config.yaml
arch: "gmlp"
image_size: 24
horizontal_flip: false
targets: ["character"]
num_classes: 73
width: 256
mixing: "mixup"
residual_init: "zero_last"
optimizer: "muon"
grad_clip: 3.0
steps: 10300
epochs: 3.3
lr_schedule: "linear"
adamw_weight_decay_other_params: 0.05
Rows from block 11 of a small image classifier, named by matrix and row number. Rows with one number belong to one neuron. Each number is 128 + 24 x the weight over its row's rms, rounded and kept within 0 to 255. All counts start at 0. Numbers have three digits each.
After each neuron's rows are labels from the 100 images, of 14976, where the neuron reaches its largest size: "patch colour" is the nearest of a few named colours to the mean colour under the peak. Only what is clearly more common there than usual is listed. The data: single printed letters, digits and signs in grey, bent and noisy. In brackets: how many of the 100.
# u: gMLP up (value half) (model.blocks.11.mixer.u.weight, 512x256), inputs 0-85
# v: gMLP up (gate half) (model.blocks.11.mixer.v.weight, 512x256), inputs 0-85
# out: gMLP down (model.blocks.11.mixer.out.weight, 256x512, transposed), outputs 0-85

u.458:139120088068176139096141160114136151121166133114135119104136099152127109151144127156149130109118073132095113117160140085122167127135109101112173107170136102113107152174107126162118075147150118127143147141155133106149152117128125139128132101148158120154145137
v.458:116137168127101157149132094119115125138132134101138091101115091141122109167134076121146118092144115102161135094118114109169131128134120144126115148138157134098123153139142132163112124105113166117134116153144110149139148101171135113108131108169116180149083136
out.458:106170153145096143188102124166131117097106109138150139116124152102152170136102140141113134118128152108134162138121086163141115104119135157150088150135094126139126099131148158096124142111110140109119114096115126153099131135162152133144105149095106136130118116
patch colour: grey (38)

u.355:130138132086143092149136151111141117112183094134099135161121107112128167101147135142100132147154180145150118170138127128119158146138130120113123110132096143179141167126134148118136124109069167110120109129116090091128120110095163085153168176159117143115077132
v.355:152100085143137129129146133125134116137164113112137194097075128117155144108116162101127166179123112152137166144135151078121118097128131091109114105080134105127107116095137143151107090103127155139172142130138103121087121077119108105122113187135127157126099108
out.355:200119147145134107177104111113100073135127124084104152131108145127154157107149113139179139142151141104155107121129158117145128157145097097116121118145103134130121128124090116105097124106147126178133070086156152103148097129065127152140073141122162134159106173
patch colour: grey (58)

u.481:134144117168157083151103149089136146126117134113127147118065070100133128155119144153122187118110150159118114155130111157126134116123113193126138116153136171116117135114126150152094101118127123106148123122120082121149116104145109127124146108163133122127128114
v.481:110067135151116151121116107138096079157095126109100130167130107117089117138120147115115145119109105146124141118142140169142127082114130084118084114146122117142099122139156157138163157134107138102122138132136108169086128098118112153124127109138135138101146129
out.481:107104127117074049089173170161115112096154122135108152156110171114099114115131140125141134149144121151112154134131159118095105149150137127188142128106147110129152100128138121165145145147144130093108125130116136156121145170111136134136153101101137134087143142
patch colour: grey (69)

u.269:125178137096156126122095127147107142115111111156145085121100171125131159148114139171129139147124125142124119142124155139090106087168129120075097151192109153076135188150134095093161109140101145121137148170210123125172156175130103111160153131119122144120114091
v.269:114116145132154102151151142110107146097099130107131159112115074123153125111095078126160176109209118132160101109105139137098153086117130157125154162163095093163107123147066096106121164129135130152122138125098143124159147098142132112130080086103148129169127142
out.269:113113077203126136130121116128125124138175197132116159109103090128113112124153118130142106097123139122139130114147115120149170150078113152173131097105133089162103106087124123128108158107130125133079090108061112134129116077120138139105112148175131149134128162
patch colour: grey (39)

u.252:107113138153138088124149143114135117081135111160115144125089168117120129151131121145125126161085129151126126136102095072160132100128128143174108121134137116113101124122128155165077112077095151147152116094160098169125119106152106114114102148125076167098124134
v.252:126097204115129147112141138169131126134113139131118138116163161112110110096134146141171142129161175152089117122165138126135138119155092168106137136067132109142142120150150148136121147132134122129153137099169143135087115167078107136110159085149152127131128124
out.252:133148147124076144155175095129127134138115128098118109158156108118109169147125148149094106089152163091123129130142129151114161125106109092133134128137099130144125117121161201083143100137160135088140126100090157131114128079097114143138124132129122120110115139
patch colour: black (80)

u.106:131131115117148135104113095147144131151140132114172139132101108149103121158143118105138110118100147112093139149103146113152161147112121130160123101179134126116138128138120114124100090136175092113108121145128176135071142138103135158103142118123165129125160142
v.106:074114153146110097109111153113157159132124065113100104134091115132143135131083100109180109123097163111178132143148110123160131116108107164151118134148110126153117140105154159085101107118155149125166133101129135111166134145121146117108145135201147102133195131
out.106:152117136129109105113110114149159147157124137152116101125146086134093125137152126150160144104120110141113145113145129157115125167133142127137065104162164089107117140071149164127131118128143080125098131075142099157162122102135159130113129130138079139153120132
patch colour: grey (50)

u.35:165111095157118171112121148132095160166133138132121114121123113140124147116065139152088159109088181125209128136145086137150132119095156133095124108123114111097109136131152150163141129114089139131133106107104165103102110134089121120111075143154159133142154170
v.35:137142190136127141150109109115119175096147116117121119128150121105113135137109117147110089154110106090133098096176103139135137117083128131129158109135102130151148136087128121162162116151087109066070122124150126117112149172112159096139140121157109141088175132
out.35:136136110172162133102099105163059148118083124130115125141141103113159111134110100144104133138135101113121160168146120166101100135146135103148136143108182149104178089142130177176118099129141133159074119125124159156123110125157112139120139133116127090122104147
patch colour: grey (55)

u.151:154167088170139154146155149177154082156125147096154105126107150122095122092166144122117108126183083112088181117126127131116127117088099136136130137123113103161113146121112124156114125102089145152119181112116153174120112116105129134147105153128138147105124152
v.151:126132133130081111135145113140151144188127088133162088184103141177104128127141121112161101100104089124123110150106116158155119131136120112148148157111121146138128134159105104161118138073140110105132159141111137131093136089151140128158096154119175153121136130
out.151:085154191108142103065122126122127118109156111156134122128148103134103177150085131154099163110127133118145132119101145130122097123140161135142106117149108141147163115108104110099107168138136063111106139150137135089108114133145123140111143103112142074137144110
patch colour: grey (66)

u.441:154119121144093161078093130139142122119098163202095081129139127115118110159150125129141181131128132126101127148127157124125125117140103132123150115147131130150143128114132142110154111110137171143090116157185184131142094097108090121145168145099125106147126132
v.441:109102150161149120134111137141169108104109100136122093098205140156114113158145133112119181121159133155128111104128139143115150123138100127159198140130103119112144125144129126159112126115131124154101140136146151124112057112092145109146118118118140157123170155
out.441:109154135079136129136150081161110152135141128113157127124125124086096140126127152131147117122091129112115116101099134149124088155138110147092117183166178110083157138119148173122092130117137101099117081117089107167146158164144119116079133136136135137139133124
patch colour: black (83)

u.8:146109151096116117148174130088115129143142109128123115110086136194121112107134114080107107164130109135114149133168186124128128087157119107111114150147163109106129141125162110143109143102154123130130086127097160122158134119085103143106137164126139109151145123
v.8:124106105107136074151129146137132160138128125114115148137098143117107155147146125145105133159116087106130097148148113163138110099170170167133107115096153109120118122171130106104140134101149119068097184147115106128121136107096174143153159119110141114152115119
out.8:144108091149096160142151131141140144140103125121144080140064106166099073124107111100126136157119174164191157140094135130153126168161101128130098094095120108147101120148105116118132119124165095116074115111100131106131137127128159127127167100140129178115103124
patch colour: grey (56)

u.20:166102093126125111137118108158133156109150089180114138112132112083144136108147187111152165127138115149126112146155160116141142139092105118136114122100103140143144072132115108118125109161117115159134110123131128128146084141133124133096147081179170078144115137
v.20:130171109118133102191135118118103129101112126179140127128133131131119123132107081122104123108161109151136146101117160156141120149092137114132121116120153167118112150132099111158124128078111134087138123132062124142121150165194190152120152082143095143183156124
out.20:115147138109116127102144098109164142100102149091155144142137137097102127128146146106118155111158140115139100101089103173149094127130114178120132165127140134120070131100077121135111152112180149107113138095119120134123098143097166132138132097102153147145132086
patch colour: grey (72)

u.141:169091095091124148158116110185101118118113110115170109132155152086134102142147109107129148136095158122082157122102143104119153120156119127125113129102119110115126139098134127130134123183166129138152100126149155175143160116100138115131146129151134165122140178
v.141:092122131179143098129113120127153107137105116176111177126069105126107144143097134181112107161123121104114135131106131142120159083131114126147128140139158087103144135184129111146131154116151104119088122085089137167128141127137140164147148140132106098138146166
out.141:114116112108131146132153138134086103136149074123147118133102189156140167107083117109124150123139121126135124155099107124135121114105118097070110156098143112144131144145132160134187154162091114079122089199145155169138127127099099151107095141143116069111131176
patch colour: grey (35)

u.312:114126093134142169146109089112159153142145148121149124093157112085149147132125120125147172125137107129110128079119140163158120135140128134103109106139160134147175204143119105156143101165129120129103125090114112170071158084128117099104108084135137173101152072
v.312:130123120123163166109113169111088131137122127131140085180162127170166146183151104100118140074127112161109123126178096109138124132137125109162118121156178108100135130147119134105105128135071134102117190123105123114100160131164068156071136132160109103146151136
out.312:130158139153140139102138105095108102102149114176067121140159108178131094126150123136128122084137140164125123156133114120072118088117100138130095120133118090140108127171159120060099137098127167095144141126156121129121104150149134126118132135099123116104110151
patch colour: grey (65)

u.448:144137124150089129106137159088129110114103131165150169136176147130174137129118136101140112139105135140099134118106141152140144112145092156118136125156130120113148136131117118155176075125086099145138136082144160160155165112163105109111084118169097175120131111
v.448:119092119112143151134116140115138099132077126100114140121111149102178106157155138091124109126147126137105154148127114182166141172157113144163117111126133152084120089093105141146084111119087107073102110157113155103160148129132096124077151124153104128123128140
out.448:137121109107177124126122124118134103130140126127156053116153137168135124104162137122117143163124122115129178163115124154125171131147106114145148112179130115128142147130124130077142130124135153182105128113105101144116102093135164123126141128116101109146126155
patch colour: grey (41)

u.499:118142141175133088099160154157133138119136145156171150105144129128139080109133162144119128111133116120152121154160131125126147093105121144134107121166089104106119096117136156135124122143190148124178109140130134160111104144135135070151097144143159137082161091
v.499:080168158155147155135101073119145103134108166162117139150080110167125151109135085140126137158151085105135133101125101148162147162136117075150169154114160149087134136147154109176168080100132139118108119134144163106121137158089119141102111144098082148136106081
out.499:167122108140086142147118110119121113114143134121080153145124123106145148143147099121050109115101129095120139108089120124142094092130118147127127118098145175177153107141142125162103098160094106121095118116152099119155134131124160136119145112123110082142100163
patch colour: grey (52)

u.89:145164140114103108086143103130101101135152105121147135091116147098127092115117112132153106102148129146117134125100122151130130101168128091116124115166123103082111126162158149140132200122131085096117167164153129132121141136105155171108132086108148107152091123
v.89:115144153173119141116128134125110129121145160150143125154085096104119121124112119151146081127101153155133120173108084139142117109131080093127134144135171176133123145131126106176157152150118136173126150127111176143139133099120117135123157091133126132123102133
out.89:114128098186131152153120140110094139101128161152116109143124118164159135111146139127126127136124105165143163103144133097162131149116138173136132087112182102145107138084065117085161113135143107134149096137088129108178136141140134155154125102120117153099144102
patch colour: grey (33)

u.117:101099123128138092128130099085129134130125142164096112155164121135118128102158162148149119113158115159100103112145127140154120144104144154175112144132187109100079158102142119124137118142125128134137132106095100111161146117133159127097126153168131110120139131
v.117:103130152108132124088142170118126125121152106130145110106150145094137121154122124105107161141151148156144126158132124103158130127124140108141157143071103137074147128090066108109087158113131117077150125152107145137152108095119145116159147167148131155124121143
out.117:148100164117093175124159143099128151139143123123117135155141154099096076132109131129120134107165174112105133126142142106118117121150101130105155104164139125131110142167143148146136138062150102104126163100127105077095131092128155141101129107141120100156109104
patch colour: black (78)

u.327:168168111120097107074152100140148165125144137086108146127135137135102125118135136154098157124133126151126146167123129143149132114114094166098130123141136143121116152129142084127118103144133110096077143083111119122126110145201112154120153151141120165107142091
v.327:087101085100149137126159118123139181103145122107100157145150113106091157118098125112093129173096132122131142148149152144129135090135123094146109142128152113122108108123107125076123101173136150142114126132148118167152179132126119143107166147125098144143138120
out.327:153144101167100156131129116089093115101121110156136111124136160132174121110150142172078139163112120089134116088156164109123146130174108145116141139159106141128113135151159098150164103145117129120151141136140164153116142151110191120108126179154125163137166139
patch colour: grey (80)

u.140:146111062153119161128123141150149137122115144134170154167071088164138118110146133109121153137158089157161146154148150110119152092164079111155120089109134095137136133139120145144144129095110117132121109160147105120127094129166109137090106081128125110091108115
v.140:136143122081092089125135106171130104167110108103136113133143069125141172118099096120154143125170141114164086165146142166119128131106109161122154148125170141091124171128153125174159128120120137114112138179110122153147094152114127083159134108111103104142141141
out.140:131131143138113143172155139135142115149143113164148135167121194097111124143091151103161129120102133091109119113133099170117145124173103121102115125120147158098110085129144153117159100135155140072128152132126146163128167121112071158142140127119100091124113109
patch colour: black (81)

u.275:143120151140141101114132156146114116103104116115176127130181135096164144176143159109138119154152154156133127110140136101150074129123126165132139136108084070131138106123080160117128102134137126125079116093116162133128142139113123169140100130073141154117094119
v.275:155118109126133130136106113078116098101122128139131129147139140126122151189119165091133112214142118172119120100105134120146127129135131143111140146119146168139118145172167142087178148108116115108137099102127125107088144165084157108154157098147117116111165063
out.275:108076127123116164153170143141158128102163148078120137156136098136097125099142079140097141129126101098161152177093154123104143103102128079126135102155175133163129113082128124112092110116113166138155110141148135152132161151135093092101110147157131153090125114
patch colour: black (77)

u.135:128105125132160100126118108122154131170100083131107134127119131160118120143152085121111112137109124050095118092118128165117103167148125135204168133109165101139106107126137141116124129142134131122111121094141122120100128133135111143153135121136192084131081123
v.135:125126124125098117130123174140160121123129073145158128172141126158058135164133136106117150145107142142117107158132157145177114125166131161137120133099088121102123129052118168111160123106132138132108102156136152125142079157099142076112157110123098096136117135
out.135:104132126110092164122098122105100103121148095132136166132141175101123119109149119148134119099170158158140124181185094119135139142130163089085097134121122148101131101190118121128102132090081122123127152089122083136147135103134089151088127155183183148153083138
patch colour: black (78)

u.142:113130119138165105124109108120114130087141141127174126132104115137116098099116141108153116103178100131072178121096132104171137086144157088169141131157133129169158132139121180094108134159131109145145129164092147159169100099146171161098090125136159125151114106
v.142:132132125142140142148095105125120107119104144134111106154130080135135138153110102167124106122134143103117143142072109076126151119145062172122133158097111158118183195151150102127134168134109168136127148146124152158159115122173148121122131105138136087159105166
out.142:126149146118101184155117112130134123139101090074150156102157136108114142153140123120098124111123135127164100133145124143097144151097139128045190119078128104118098146140111135192129167107138142116147126127133110131125114128099136157122131188121102119118093114
patch colour: grey (45)

u.160:115127147073143120130140137150124162132178101157100116100110141136121126132089122114096150133164138115108118133127171150168138127131167108123135093109087122146093099114160178115138146115128144153154114104134135118118102156125080105134143113132100093156120089
v.160:140156153136159099115114126135085119139135160117103193123127128150155149125131131181159113119130141142138156114132105112144131114130119148140108156120154094128112126162137121129135153100184163074113161141110177106116110129120145140122122114123107113124140145
out.160:145120154202086128101156100131102090106119140091163145133137140111117143163175154122173114122097125130170119129150096108098100117113136126140110082168155137134146149103125088137122105140115154123141138118120131135123164116106101162129155110112149133103155144
patch colour: grey (51)

u.185:123105091106158132144107102128050096086109130100140147110126137103112153122087123119110145111101117149139158139116128129126129145113128130123101150120117126133146138072202125147114109137182163109135155101126074125119097147142154157101138129121140137109161136
v.185:131144106123108140135091112133132136105117144157148095124108142050080147128155146148145166124138136121142132089139145084108116131128082128214156105111103167103146101128151160152117111134178123108150096137136104124116091133120116169159153146115135146097115127
out.185:122149155113118142152157152154165113148083124049114098121153134159146123124147155133101131145140077115124067147137158111165121094126118083159135101105085102156156145179117095146145113096146128152119133131133168094131137101156138132133153120160118105100116129
patch colour: grey (57)

u.243:137087185107136173081136108125155098161158134123161161111144088151150094140087100179092154077111112124106098139163142133104129136117103133112161119178159121140150198128150129129139135112088094158127128119164138116179124134117141166095110097106142158111140185
v.243:125132131124100150186121108112125110132107135114158138137129078126122127137100099145082103125151134124141134110093111111106122159125145145113151166117121144114142172167121073191154158112119122142099132177129140145131122117196153143154141123122154113130113139
out.243:120132142113150107175134133131131111076106161125141100128088119085089156181172135116135133157137113148118154153121133113142117096108113145136123144137088106108076115134121136136143171078117154086148111126112159122120106135146082115145123150123133142143127099
patch colour: grey (76)